Rows from block 2 of the fusion encoder of a small image-text matching model, named by matrix and row number. Rows with one number belong to one neuron. Each number is 128 + 32 x the weight over its row's rms, rounded and kept within 0 to 255. All counts start at 0. After the name is the row's rms in percent of the matrix's.
After each neuron's rows are labels from the 100 texts, of 14976, where the neuron reaches its highest value: "fires on" is the input token at the peak. Only what is clearly more common there than usual is listed. The data: simulated stained blood smears.
# fc1: MLP up (fusion_encoder.blocks.2.mlp.fc1.weight, 768x256), inputs 128-255
# fc2: MLP down (fusion_encoder.blocks.2.mlp.fc2.weight, 256x768, transposed), outputs 128-255

fc1.5 116 [ 93 157 113 141 108 127  48 161 119 128 144 104  84 120 103 154 184 102 127 123  59 127 163 117 111 119 181 116 133 135  82  98 121 147 104 160 173 116 150 127 104 153 142 124 150 156 131 132 182 128 187 144 157 127 168 127 143 106 123 141 115 131 139 117 114  80 143  76  83  84 166 139 157  82 105 132 143 132 125 103 138  81 106 110 116 158 114 153 125 140 137 154 128  87 111 124 174 192 153 124 113 129 105 127 125 156 171 131 115 101 128 159 137 128  83 146 140 135 125  95  61 208  88 175 144 147  87 132]
fc2.5 118 [133 115 190 158  88 198 134 144 107 113 108 134 139 108  79  92  99 149 108 144 112 164  73 103  89 153 147 138 137 174 112 171 189 131 146 147 140 126 124 175  77 206 103 114 111 150 170 118 160 137 111 149  99 102 141 122 107 133 184  82 178  87 188 129 125 103 196 142 156  96 172  94 104 161 121 130 119 140 178 218 112 103 124 185  90 181 138 122 138 153 139  86 182 141 100 214 121 119  80 146 110 172 108 116 187 101 133 142 163 132 200 163 188 140 154 117 202 109 167 133 121 102 150 137 148 181 106 156]
fires on: "two"; ","; "lobes"

fc1.729 085 [133 177 134 134 124  81  34 177 115 121 128  96  88 117 113 143 166 114 137 149  64 116 161 128 125 124 219 115 138 131 102 119 139 142 117 119 157 133 147 121 115 155 140 133 139 137 127 120 193 138 168 128 121 108 138 146 148  85 110 120 128 115 148  92 121  62 145  65 133  83 126 146 175  83 127 142 145 118 108 110 120  98  92 124 119 158  95 165 134 115 130 147 137 123 124  89 194 207 158 122 105 148  93 165 140 131 174 164 109 102 106 162  99 137  99 161 126 116 112 105  83 183 101 143 129 137 102 137]
fc2.729 084 [142 114 206 146  90 193 160 101 123  97 133 155 170 137  83 112 108 171 160 143 133 184  96 104  83 140 135 111 145 176 117 175 161 112 169 110 169 122  79 134  83 204  80  87 124 147 138 108 147 101 125 164 108  92 131 117 129  90 151 119 159  79 194 106 117  78 169 106 116  60 170 140  64 126  93 158 120 134 145 133 118 121  99 147 132 167 111 173 109 156 158 114 174 122  75 150 129 107  87 130 114 148  60 107 178  90  87 105 186 115 165 175 120 123 154 153 221 117 187 160 111 107 141 146  93 156  67 103]
fires on: "lobes"; "two"

fc1.494 087 [120 140  96 112 146 116 162 108 128 153 163 155 218 165 176 138 186 218 148 141 149  90 163 127 118  91 110 126 132 126 101 126  68 129 194 108 124 140  60 114 144 115  85 119 150  77 164 187  96 127  87 125  94 156 102 142 156 125 108 124  73 163  96 132 119 147  87  81  95 120 113 172 149 125 114  48  94  92 119 129  89 107 114  62 176  80 116  72  96 112  75 164  99 142 116  82  97 123 134 116 103  79 135 140  78 108 125 112  89 122 117  88 113  98  61  89 102 141 152 194 159 184  87 119 139  61 176 108]
fc2.494 088 [102 148 164 183 119 139 140 181  83 170 117 115 133 115 102 148 166 137 166 128 105 164 139 145 158 176 156 128 215 207 155 149 135 108 130 156 113 108 136 181  91 176 160 101 166 175  99 107 100 164  87 127 111 160 142 166 176 107 144  92 139  96 123 132 152 163 138 149 139 101 156 200  94 127 169 124 180 152 188 125 107 154 105 159 166 126 164 122 101 124 192 168 128 160 124 145 134 127 119 131 161  88 118 138 103 152 170 109 190  84 127 187 124 156  87 154 143 160 123 156 164 134 138 143  94 170 120  99]
fires on: "a"; "cells"

fc1.300 089 [164 168 142  99 137  99 104 129 134 145  62 140  80  79 174 137 121  56 120 104 119 100 182 150  96 114 140 154 101  57 115  97 136 143  89 124  98 150 163  70 170 104 170 125  97 107 152 126 149 121 179  99 159 156 129 146 110 175  91 166  95 109  87 178 135 160  82 183 146 172 116 160 214 110 146 109 165 118 101  95 151 122 170  80 127 108 113 104 127  91 115  86  94 159 169 122 118 117 172 148 144 116 165 127  97 166 157 184  77  94 131  79 136 145 111 126  95 129 131  64  96 125  85 130 135  59 144 140]
fc2.300 103 [144 116  76 116 135 105 155 104 150 111 160 141 154 164 158 106 122 135  67 148 124  94 138 147  79 116 173 137  73  62  78 122 127 147 154 127 196 148  92 126 146  86  90 150 107 100 188 144 192 117 211  94 169 111 144 108  73 121 115 165 121 129 123 148 110 102 116 181 163 149 117  37 168  94 114 121  96 125  98 155 169  97 151 116 108 135  82 171 182 106  93  74 142 129 129 129 172 116 158 129  95 179 136 116 126 119 141 186  48 147 188  84 170 111 141 142  98 115 131 149  73 112 120 147 193  91 149 189]
fires on: "kidney"; "nucleus"

fc1.629 159 [163 151 105 135 149 107 111 112 124 134  91 124 116 110 149 117 181 110 120 103 120 101 166 134 122 117 123 138  79   4  98 103  90 144 112 148 123 151 138  71 152  80 127 142 107 134 123 132 142 130 142 115 162  95 133 122  95 133 113 184  77 111  93 142 118 135 101 140 144 128 112 116 250 127 139 110 160 136  95 125 169 129 176  75  87 130 115 112 146 131  50 106  94 111 177  99 134 118 148 150 147 137 141 116 110 156 119 161  35 141 135  99 131 156 110 119 101 114  98 105  86 135  33 123 134  64 128 153]
fc2.629 136 [174 132 129 127 138 126 255 137 120 101 129 136 234 162 154 144 155 214  98 113 145 115 153 146 107 102 120 128 133 116  72  99  71 163 234 120 146 147  20  82 146 110  33 151 172 104 157 167 130 119 139 117 119 154 136 152 167 164 135 158  74 133 126 151 116 142  94 137 136 163  90 145 161 140 141 118 154 129 127  89 130 111 150 107 150 123 107 132 149 166 110 138 117 148 148 109 167 115 152 155 111 116 152 139 144  82 133 115  88 143 137  85 169 133 128 133 112 145 145 241  87 154  79 175 168  96 166 145]
fires on: "kidney"; "nucleus"

fc1.502 090 [119  96 156 135 100 160 111 125 126  91 140 120 103 109 114  98  84 121 128  90 114 171 105 100  90 147 155  93 160 195 170 216 154 112 148 136 152 100 143 138 126 188 132  74 146 164 111 128  96 152 102 195 109 156 135 103 146  59 168 109 161 137 151 132 137 101 149  97 132  42 167 132  77 167 126 132 126 139 190 196 131  79 113 158 131 118 174 128 170 161 177 133 166 175 127 174 108 164 102 139 148 118  74 117 139 135 178  56 214 160 148 181 128 133 152 106 157 119 119 105 185 112 169 123 110 140 101 133]
fc2.502 103 [134 153 107 126 163 116 154 144 154 135 144 116 177 199 163 166 135 160 186 170  94  74 128 171 128 126 189 166 162  96 140 139 123 132 165 101 164 140  67 121 172 101 106 183 173 106 142 166 149 119 185 101 159 189  78 174 159 123 129 198 133  90 137 161 152 124 131 178 128 145 131 156 178  74 139 110 131  90 111 118 181 101 133  76 166 136  90 159 194 101 114 161 153  97 198 119 125 109 131 118  77  59 128 146 121 135 171 169  97 177 139  94 143 139 111 115 140 182 128 178  91 104 138 101 160  74 123 175]
fires on: "large"

fc1.391 104 [143 148 129 118 159 119 129 108 118 141 101 122 148 134 174 114 146 115 123 105 118  84 159 146 111 102 137 125 100  25 102  98  83 144 127 151 122 155 112  86 147  92 157 105 112 106 129 139 160 112 187 102 194 127 166 145 103 133 114 164  89 128 108 127 127 126 121 140 151 132 111 111 244  98 161 158 136 110  91 100 164 112 138  88 100 119 124 143 161  91  57 119 104 125 162  88 158 105 163 125 100 118 141 117  97 144 132 199  36 136 116  94  98 135 114 151 110 104  51 115  77 140  63 177 129 102 126 133]
fc2.391 099 [145 126 130 139 131 127 255 117 136 139 146 160 240 171 160 143 161 252 129 140 152 118 156 164 105  86 111 137 146 136  87 127 100 151 241 113 132 150  19  82 128 135   9 110 180  97 155 178 148 129 136 124 106 142 100 173 184 126 122 156 102 153 129 158 175 146 110 120 135 129 130 155 150 159 130 102 126 109 125 110 104 101 125  96 166 144 101  96 130 135  96 157 134 139 135 115 125 134 147 125  91 102 115 157 148  65  95 168 131 141 124 106 130 127 126 112 141 169 180 228 124 144 106 132 150 100 153 118]
fires on: "kidney"; "nucleus"

fc1.595 086 [117  70 151 117 110 150  83 110 177  52  97 107 132  70 129 102 109  87 192 104 136 144 113 101  19 107 162  59 182 139 193 162 169 112  94 119  98  88 131 141 130 137 123  70 121 125 157  68 113 113 108 162 113 117 109 113 130  86 143 154 173 123 138 140  82 123 144 163 112  90 155 160 106 181  93  99 115 118 131 180 121 108 148 108 154  97  97 105 137 131 110 127 149 139 154 139  48 105 109 154  92 107  51 145 155 125  89 139 163 158 150 136 155 149 133 104 169  98 149  85 137  90 181  91 142 132 115 172]
fc2.595 089 [ 97 134 117 124  78 127 103 179 111 113 138 110 149 171 170 129 138 161 122 203 114 117 132 129 123 108 148 179  90  75 114 144 131 138 152 104  86  97  96 152  43 133 127 124 107  96 125 151 124  84 123 129  95 134 103 104  98 139 100  70 139 141 110 127 102  91  99 114  99 131 156  84 168  80  98  97  84  84  97 147  95 155 159 125  78 143 115 126  93 106 103 161  94  97  78 146 124  86  98 111  65 136 118  91  95 101 131 105 119  76 126 124 144 114  68  99 153  77 144 153  69  92 125 125 113  93 107 144]
fires on: "large"

fc1.618 080 [126 148 137 166 143 129 131 124  81 163 148 126 138 169 131 178 160 120 114 159  84 107 106 162 137 132 130 155  89 131  90  83  99  85 152 176 124 136 101  60 127 157 124 164 149 133  92 187 156 153 165  95 178 194 182 168 153 125 108 136  94 151 175  69 153 119 126  78 157 155 130 158 138  65 116 175 132 103 152  65 122 130 105 138 127 184 124 175 110  94  75 143 123  72  99 105 192 124 136  91 122 165 149 112 165 102 152 174  69 118  97  93 129  91 112 198 112 149 102 159 101 140  94 192  81 139 115 130]
fc2.618 090 [144 144 160 181 120 159 135 175 141 188 120 112 138 103 119 132 169 160  91 155  97 157 161 169  93 115 164 200 154 154  88 151 150 181 167 149 174 141 124 121  93 165  96  70 123 152 141 128 196 129 149  76 136 112 167 162 144 120 165 121 138 110 132 145 170 100 159 158 171  88 177  97 170 138 118 149 120 125 122 164 156  74 112 122  95 167 111 137 156 117 105 100 172 105 119 163 129 184 135 119  65 155  52 146 162 135 139 207 151 144 190 169 165 127 115 143 182 153 149 130  98 161 139 136 166 130  76 150]
fires on: "a"; "cells"; "kidney"

fc1.38 128 [109  82 118 108  96 139 132 155 132 111 168 111 144 137 120 136  90 167 129 182 112 146 105  96 108 124 201 100 120 122 147 190 168 125 196 112 179 127 108 126  68 167  62 108 142 127 168 152 136  93 138 158  91 121 124  92 121 102 131 109 167 123 156 128 114  48 155  76  83  62 164 124 126 125  55 121  74  97 133 160  77 121  99 127 137 119 114 144 145 156 154 144 174 127  73 146 121 153 104 114  88 108  66 130 152  67 207 100 154 126 150 168 154 110 158 129 164 118 193 147 110 123 156 139 134 136 117 141]
fc2.38 127 [122 118 114 126 112 120 213 140 108 133 150 142 230 169 158 199 166 195 171 160 158 139 156 142 129 119 120 123 149 141 117 143  85 167 203 114 123 118  32 129 120 134  50 136 216 102 174 169 110 115  73 142  75 184 119 158 218 104 128 125  98 113 149 165 123 122 101 126 110 125 142 184 115 150 110  81 147 143 149 122  77 132 120 122 195 109  99 123 103 175 155 221 144 141 133 120 117 125 138 135 101  50 127 130 173  78 103  89 157 114 119 118 146 139 122  97 128 166 176 233 141 128  90 128 136  96 115 131]
fires on: ","; "lobes"; "two"

fc1.312 095 [133 142 148 178 158 155 154 113  61 160 119 161 108 113 114 139 122  85  98  86 120 141 120 150 153 161 107 146 146 155  90  67 107  94 108 209 107 138 133  84 135 171 160 157 132 162  74 142 106 170 123 115 202 222 195 160 152 129 146 135 112 119 154  83 169 164 155 139 181 142 144 152 106 119 170 203 161 149 193  82 153 155 147 168 129 177 159 155 152 116 123  90 130 104 138 127 188 115 124 144 171 172 154 114 135 143 112 137 112 118  73 130 118 132 154 194 122 172  76 167 164 123  98 196  71 164 110 104]
fc2.312 100 [175 147 174 192 137 170 141 148 147 182 132 129 144 124 124 142 160 169  88 153 101 137 140 169  99 110 161 207 134 159  72 162 145 156 170 165 172 175 113 127 114 168  96 106 128 140 162 147 191 155 145  77 134 118 180 164 145 121 156 115 132 119 145 126 190 112 164 137 189  98 171  96 161 138 132 155 107  95 138 175 151  81  98 122 109 195 105 155 160 112  82 111 173  91 110 160 146 160 135 102  62 146  64 166 161 134 127 199 148 138 199 148 172 115 108 156 191 162 162 132  96 141 126 152 153 133 104 142]
fires on: "cell"

fc1.259 068 [116 101  82  87 134  66 185 111 150 148 158 124 164 183 164 170 125 142 125 155 138  73  93 171 134  77 112 150  75  70 179 119  95  73 196  97  98  93  85 115 147  91 121 145 163  84 127 183  79  94 119 107 104 136  87 158 164 152  52 186 120 143 126 161 139 120  88 102 115 159  61 157  79  94  95 132 134  86 117  85  82 137 118  87 155 116  96 131 106  92  98 103 112 115 103 100 105  98 166  96  88 118 136 125 145  72 108 108 102 146 100  74  91  85 103 150  63 148 145 154 121 105 161  68 116  88 203 113]
fc2.259 085 [137 124 172 198 132 158 113 179 116 199 112  87 121  84 130 153 154 115  82 137 116 165 188 191 159 164 176 192 217 165 134 137 125 172 133 179 146 119 141 155  98 133 135 113 160 164 139 102 154 187 125  98 136 156 165 187 183 143 184 100 131 111 129 173 216 125 129 156 173 103 160 151 160 146 147 122 138 131 152 161 140  81 138 134 148 159 122 125 132 110 134 136 151 142 135 176 116 160 167 152 110 123 100 185 149 143 138 165 186  97 186 135 176 159 116 150 160 192 138 117 126 160 137 148 135 116 118 140]
fires on: "a"; "cells"

fc1.348 100 [159  91  94 112 118 108 110 154 164  99 111 120 140 101 152 116 148  88 140 118 114 100 185 148  67  93 102 114  81  27 112 103  85 160 111 147 129 122 121 108 141  70 114 110 124 112 147 139 144 118 159 119 190 100 167 118  99 151  99 147  68 130  62 187  84 119  83 149 100 142 120 122 194 163 123 108 138 115 112 118 163  87 171  56 121 124  91 106 148 106  88  98  80  83 105 123 111 146 171 149 110 108 126 121  98 121 127 168  61 123 118 111 110 121 129 100 104 109 142 116  85 153  76 124 171  70 138 165]
fc2.348 107 [143  56 153 126 138 139 173  86 138  57 116 129 215 158 149  95  85 132 148 115 161 121  98 108 146 132 118  93 128 118 187 129 155 109 119  93  61 121  40 121 126 114 158 135  70 127 111  91  70 127  84 144 103  48  70  95  64 119  96  91 145 150 136 113  31 128 153 116 126 133 109 139  97 148 166 119 100  94 118 113 100 129 112 113 110 108 143 113  85 130 146  90 105 132  81 124  99 118 108  95 125 151 156  92 100 124 123  85 147  90  83 118  96 121 111  92 153  69  70 187 133  89 150  56 116 125 147  97]
fires on: "kidney"; "nucleus"

fc1.727 107 [153 132 131 116 162 104 112 153 144 143  48 113 121  91 175 130 154  82 118  87 104  94 166 161 121  91 137 122 137  80 117  99  92 164 105 142 131 174 135 104 144 105 152 128 120 108 130 127 176 137 174 107 203 140 164 148 153 132  95 162  92 122 100 155 119 146 113 189 121 141 132 107 217 108 164 140 124 110  74 128 171 112 185  59 115 130  84 153 166 102  94 123 101 118 155 113 160 128 178 126  89 113 149 151  78 129 134 182  80 105 156 117 180 124 118 138 139 131  95 116  86 171  91 157 133  87 135 138]
fc2.727 090 [213 128 128 142 144 153 212  95 101 100 141 173 209 151 160 116 159 188 129  86 179 107 132 136  85 106 107  87  80  91  82 116 107 152 175 151 156 171  49  70 115 119  39 124 160 110 157 162 130 139 134 156 152 115 164 137 136  97 133 118 106 136 134 106 143 114 127 139 169 100 127  96 179 199 126 177 122 118 109 155 149  82 150  90 170 147 116 141 164 145  71 104 152 144 120 149 144  53 150 152  98 123 130 160 133  96  96 145  95 127 185 109 172 141 149 133 142 144 131 192 116 106  91 168 169 100 128 178]
fires on: "kidney"; "nucleus"

fc1.319 101 [109 117 110 125 100 152 159 133 114 140 182 176 177 167 137 129 128 193 160 225 120 125  99  97 105 100 166 143 110 127 119 116 164 126 163 111 193 157  93 108 103 143  40 154 147 128 181 169 147 101 166 147  98 134 132 112 114  87 112 122 143 169 169  92 106  73 146  54 101  74 151 131 140  85  84 126  87  83  97 101 107  91 113 136 144 127 119 142 123 144 147 157 167  88 100 122 168 166 107 100 108 127  92 119 164 113 191 123 129 115 158 140 133  80 128 137 166 147 163 196 101 150 126 136 177 141  98 113]
fc2.319 106 [138 148 133 143 143 133 203  99  62 174 150 184 208 166 148 173 154 180 120 137 176 140 145 145 171 157  94 115 165 194  78  94  90 135 168 155 103 136  63 135 137 131  80 121 182 156 134 153 102 141  95 112  77 181 157 145 167 118 148 125  73 151 149 144 145 139  97 104 144 146 118 174  81 150 117 150 168 139 172  90  84 166  99 129 179 117 173 167 120 162 175 147 134 166 113 132 142 110 153 134 162 130 136 136 163 115 107  83 157 103  90 128 103 123 149 152 110 182 166 197 152 118  64 166  95  95 119  83]
fires on: "lobes"; ","

fc1.404 078 [136 126 129 163 143 131 185  76 107 171 157 172 164 169 152 173 120 140  83 126 151 100  97 159 135 140 102 181  87 101 136  82  97  71 152 183 120 148  75  99 185 122  89 178 137 131 100 192  86 136 127  77 143 181 166 161 151 165 114 166 108 137 186 109 176 153 105 115 166 180 105 119 123  83 126 182 119 129 141  76 134 184 122 129 140 187 143 141 146 100  76  89 123  78 126 127 132  98 133  87 129 149 151 115 174 100 121 175  62 160  96  70 118 117 121 162  91 139 138 202 125  86 109 141 114 123 145 123]
fc2.404 095 [135 150 164 190 126 160 102 177 131 194 119 109 110 111 131 154 167 139  92 155  96 154 184 193 127 144 163 197 191 160  99 144 139 184 145 150 155 142 152 149  92 144 128  78 150 162 137 117 185 154 144  80 138 153 168 189 185 126 169 106 129 119 115 153 205 124 134 146 163 100 180 153 165 132 145 140 134 131 132 150 145  84 117 120 128 171 116 139 143 104 121 147 145 140 125 171 137 178 158 137  81 124  82 174 138 143 144 197 170 113 165 157 155 144 111 147 167 189 135 106 106 166 137 144 135 114  99 136]
fires on: "a"; "cells"

fc1.54 084 [143 148 100 128 140 106  52 167 128 146 120 101  77 118 116 157 167  81 115 150  59 117 154 149 138 120 158 103 166 167  99  84 130 167 102 136 146 138 166 104 112 158 203 103 153 165  91 111 163 133 159 116 172 152 170 164 192 131 126 132 124 129 134 137 124 119 133 102 124 109 157 155 145 111 125 149 109 113 100  85 114 127  97 109 111 145  93 153 125 112 145 164 117  98 135 161 174 220 179  95  95 112 123 139 134 166 156 123 130 104 104 164 133 107  81 152 144 140  88  97  75 210 124 158 114 129  80 117]
fc2.54 076 [178 129 147 134 103 151 220 118 110  94 144 140 218 142 112  86 130 163 101 121 177 158  94 112  96 145 117 125 106 119 114 147 145 132 167 122 145 141  42 141 114 133  52 142 123 115 162 133 134 128 103 137  94 119 124 126 108 124 168 141 149  87 165 133 125 113 154 181 177 136 103  91 128 194 151 124 128 144 146 183 124 124 151 131 126 162 101 111 147 155 101  79 166 193 125 172 117  75  94 154 116 189 149 121 183  91 100 128 101 152 177  96 182 169 174 112 161 128 159 191 113  69 136 124 171 112 116 177]
fires on: "kidney"; "nucleus"

fc1.708 091 [135 138 147 177 147 145 180 107  74 157 120 154 131 111 115 132 134  76  75  91 117 145 116 149 156 165 122 145 138 140 101  71  99 107 119 212 111 132 134  77 145 148 145 161 127 164  95 153 125 180 121 110 185 231 196 155 154 121 139 132 103 117 161  85 178 165 140 134 177 156 134 151 116 120 158 202 168 150 207  81 149 171 150 163 149 180 170 171 150 109 126  97 139 110 142 124 184 128 137 151 171 162 167 129 145 140 133 155 102 148  91 119 126 138 143 200 109 179  90 186 151 121 101 195  77 156 117 108]
fc2.708 100 [183 149 172 197 143 169 139 147 146 173 122 131 140 116 124 150 164 166  91 151 101 140 148 175 100 110 160 206 144 164  74 166 143 162 171 157 170 178 117 121 112 167  94  98 138 143 153 142 186 148 136  73 133 123 181 167 156 125 168 119 132 116 138 126 185 116 164 140 196  96 177 106 159 136 130 154 110  98 133 176 154  80 102 113 113 188  97 150 159 113  80 113 165  94 116 165 146 155 142 110  64 138  62 169 160 132 129 193 150 134 196 149 178 121 110 153 188 174 153 133  85 139 130 151 150 128  92 141]
fires on: "cell"

fc1.107 113 [ 95 113 139 120  90 141  71 173 126  92 135  64  96 121 122 110  89 110 160 140  76 144 105  85 108 111 189 131 136 114 173 199 173 121 136 113 163 105 148 161  95 141 130 110 122 127 146 124 152 107 148 167 120  92  98  97 120  91 137 113 180  92 143 124 115  41 172 125 107  74 167 125 116 123  75 118 105 112 121 226 138 107 115 132 129 151 118 144 144 127 139 119 156 117 104 155 129 146 110 114 104 123  70 110 143 108 147 140 145 156 183 142 172 118 135 128 177 116 158  85 108 122 182 110 136 138 114 169]
fc2.107 120 [116 124  99  99 144  92 153 142 161 105 166 113 196 189 149 184 134 176 148 194 130 123 135 149 104 109 166 171 144 113 140 175 133 168 186  90 143 130  46 135 127 117  72 152 173 100 199 165 141 107 149 114 118 150  77 151 165 129 146 149 136 153 120 178 119 100 127 127 127 138  95 135 173  87 118  92  91  83 104 147 130 133 127  97 150 115  53 143 152 135 100 163 139 102 131 144 118 112 120 108  51  98 135 147 146  69 160 133 109 145 154  94 177 126 125  85 137 147 185 174  69 123 133  93 177  80 153 166]
fires on: ","; "with"; "lobes"

fc1.179 081 [136 125 142 184 137 121 149  97  60 160 111 149 120  91 116 153 124  81  93  98 115 137 113 157 138 150 108 157 152 136 102  59  96  85 114 198 102 121 127  71 128 154 189 172 143 158 110 152  98 172 119 106 187 241 187 155 163 149 130 140 103 125 150  87 191 151 129 113 180 151 128 179  99  95 157 199 149 140 203  76 139 153 148 168 145 158 174 171 148 103 124 122 127 110 131 113 178 104 136 137 174 154 142 126 148 137 136 148 110 125  71 126 104 130 151 197 104 187  95 169 161 130 100 197  83 149 117 123]
fc2.179 090 [167 139 173 198 134 163 140 151 147 177 127 132 136 122 119 149 149 161  77 161 101 147 145 179 109 116 163 203 160 158  83 169 142 177 159 154 172 159 122 131  99 162 103  94 137 142 164 143 190 160 151  75 137 122 160 167 164 123 170 116 137 122 147 148 186 121 153 159 201 106 168 105 173 143 141 141 123  97 149 170 166  73 110 125 109 189 104 132 168 114 104 103 167 107 122 169 133 179 140 120  60 144  68 167 158 132 144 202 151 144 192 155 185 125 115 141 185 173 150 133  94 139 125 138 160 135 104 141]
fires on: "cell"

fc1.467 115 [101 164 131 123  82 141 100 190  97 147 126  75 111 138 118 137 155 129 134 162  52 139 157 121 115 130 186 139 126 118  89 116 116 135 143 147 149 129 135 141  79 172 117 134 121 154 102 114 200 126 180 126 118 126 153 137 115 133 121 120 100 123 127 129 121  91 121  62  87  98 159 110 156  75 104 116 102 125 123 109 114  72 103 123 106 170 119 149 120 110 132 155  97 103 110 127 166 176 125 118 100 128 114 103 119 122 171 144 108  73 133 146 127 123  87 146 158 132 146 133  77 192  92 169 114 138 104 144]
fc2.467 110 [100 103 188 125  76 174 157 159 110  74 125 127 178 113  72  97  96 183 148 143 125 189  81  56 120 154 128 133 151 166 148 164 171 133 182 100 130 112  84 141  99 194  74 121 105 143 133 112 146 101 120 173  66  75 101  89 111  95 166 108 175  79 169 117  91  97 166 120 107  87 156 109 112 132  92 113 129 149 134 152  98 121 123 185  90 143 132 125  92 181 149 105 149 129 101 157 115 100  66 125 120 179 104  85 175  76  85  95 179 118 149 170 153 122 162 113 193  91 169 174 135 118 132 112 132 190  94 112]
fires on: "lobes"; "two"

fc1.342 098 [142 118 155 122  92 146 149 118 101  76 114 120 117  80 102 117  85 111 149 130  84 139 107  94  74  96 183  76 143 135 133 189 154 146 153  99 171 110 126 125 103 170 121  92 145 155 126 114 129 113 129 170 104  92 126 112 131  67 140 150 158  68 145 121 102  49 159 131 131  65 158 146 116 167  61 162 116 131 137 155 100  78 104 129 165 143  98 160 140 172 152 115 170 136  98 134 139  95 130 123  88 123   0 134 164 116 131  93 150 141 167 167 138 127 148 134 156 141 170 124 149 145 139 121 128 145  67 148]
fc2.342 090 [110 144 117 128 155 108 193 152 146 121 158 122 225 179 163 185 151 203 164 190 145 110 135 142 127 118 148 179 142 145 140 130 100 162 206 126 144 133  37 125 151 124  52 171 182  93 176 164 155 150 143 104 106 154  98 156 177 157 118 151 117 140 129 199 148 138 145 159 132 158 129 145 186  99 152  91 152  84 149 148 122 141 131  92 120 135  71 116 128 133  90 177 130 104 193 110 125 150 123 121 106  92 152 160 153  81 105 160  97 144 136  94 176 124 102 109 136 145 166 206  94 122 103 106 171  84 170 154]
fires on: "cell"; "small"; "target"

fc1.500 080 [156  64 143 133 123 125 136  98 132 155 211 180 201 166 159 190 132 198 117 120 193 113 125 129  97 136  97 138 131 137 129  95  77 142 182 126 137 121  94  97 125 131  65 121 199 101 186 172 102 132  85 126 113 158 137 184 195 138  85 110  86 190 120 104 172 126  96  95 124 126 120 182 133 148  83  99  82  90 126 100  84 110 104 120 215 130 131 110 123 130 118 181 106 126  98 131 103 119 124 139 122  67 134 145 167 100 132 105  97 143 134  76 155  86 118 138 128 195 192 180 176 149  97 124 147  86 178 104]
fc2.500 082 [139 151 177 185 135 156 123 192 125 167  97  76 105  87 119 143 168 105 112 114  83 137 147 199 114 167 173 173 220 144 129 141 133 111 124 175 176 145 161 134 116 148 167 134 167 159 125 116 160 160 156  89 153 145 168 188 193 146 156 129 139  69 104 165 179 143 147 141 141 124 168 160 144 101 155 136 164 139 162 164 161 112 139 123 143 170  88 152 145  97 143 140 128 110 135 176 172 124 171 143 102  93  94 174 105 139 159 168 145 115 192 148 192 147 115 162 138 177 145 126  81 133 136 160 124 122 111 157]
fires on: "a"; "cells"

fc1.685 101 [162 145 110 117 177  79  81 120 154 132 116 123 131 137 141 126 143  67 128 110 120 108 171 158 131  96 163 123 102  74 108 131 125 147 113 133 144 157 124  89 168 113 164 132 127 133 104 149 162 129 190 103 197 116 151 154 141 121 113 186 127 110 129 149 130 119 139 155 134 133 109 102 216 123 147 167 155 129  57 126 194 140 144  79 125 131  72 170 187  94  99 127 140  96 152 111 167 141 195 110  95 156 115 187 134 170 145 178  69 127 151 115 135 122 126 135 111 129  92 110  79 153  97 134 134 102 121 149]
fc2.685 088 [137  81 137 105 109 147 234 106 142  81 139 142 239 181 137 119  93 196 158 134 118 115 120 131  86  89 155 103 107  91 157 140 130 121 187  76 157 112   0 112 114 134  36  86 139 104 107 132 150 114 170 125 128  92  74 153 140  70 110 188 131 122 168 123 134  92 129 147 130  75 154 144 126 144 124 152  70 118 126 117 127  93 115  90 180 162  91 155 162  96 140 116 169 132 128 128 122 115 127 101  72 103  83 137 140  91 123 153 124 146 151 140 119 113 145 121 166 138 153 206 108  99 161 104 118  95 108 134]
fires on: "kidney"; "nucleus"

fc1.207 083 [120 138 146 170 149 153 183 103  55 178 115 150 127 100 114 130 143  82  76  81 106 143 110 139 149 171 112 130 145 129 101  85 106  79 112 205 110 135 123  62 139 154 131 143 134 155  78 157 107 166 135  98 183 235 182 177 162 128 143 137 107 124 152  77 172 158 151 142 174 157 154 156 107 116 152 204 167 143 187  81 149 159 142 151 138 164 159 167 148 117 125 102 132 110 117 129 174 132 131 140 157 151 168 121 138 143 136 157 110 142  83 125 116 120 150 200 106 163  86 190 153 131  92 197  79 148 114 100]
fc2.207 092 [176 151 166 194 144 172 145 150 152 178 120 130 146 121 125 145 165 170  89 151 105 144 149 172  90 112 158 204 151 172  75 167 145 171 172 161 171 178 114 130 112 159  92  97 135 146 163 140 187 145 136  77 131 124 180 170 154 123 169 125 137 119 136 134 194 122 164 137 193  98 178 111 158 139 132 149 112  97 138 175 153  80  99 115 112 190  99 147 165 110  83 112 164  99 125 166 142 165 142 110  70 144  59 168 158 130 122 196 153 138 197 149 173 122 111 150 191 174 158 135 101 141 132 148 151 128  98 147]
fires on: "cell"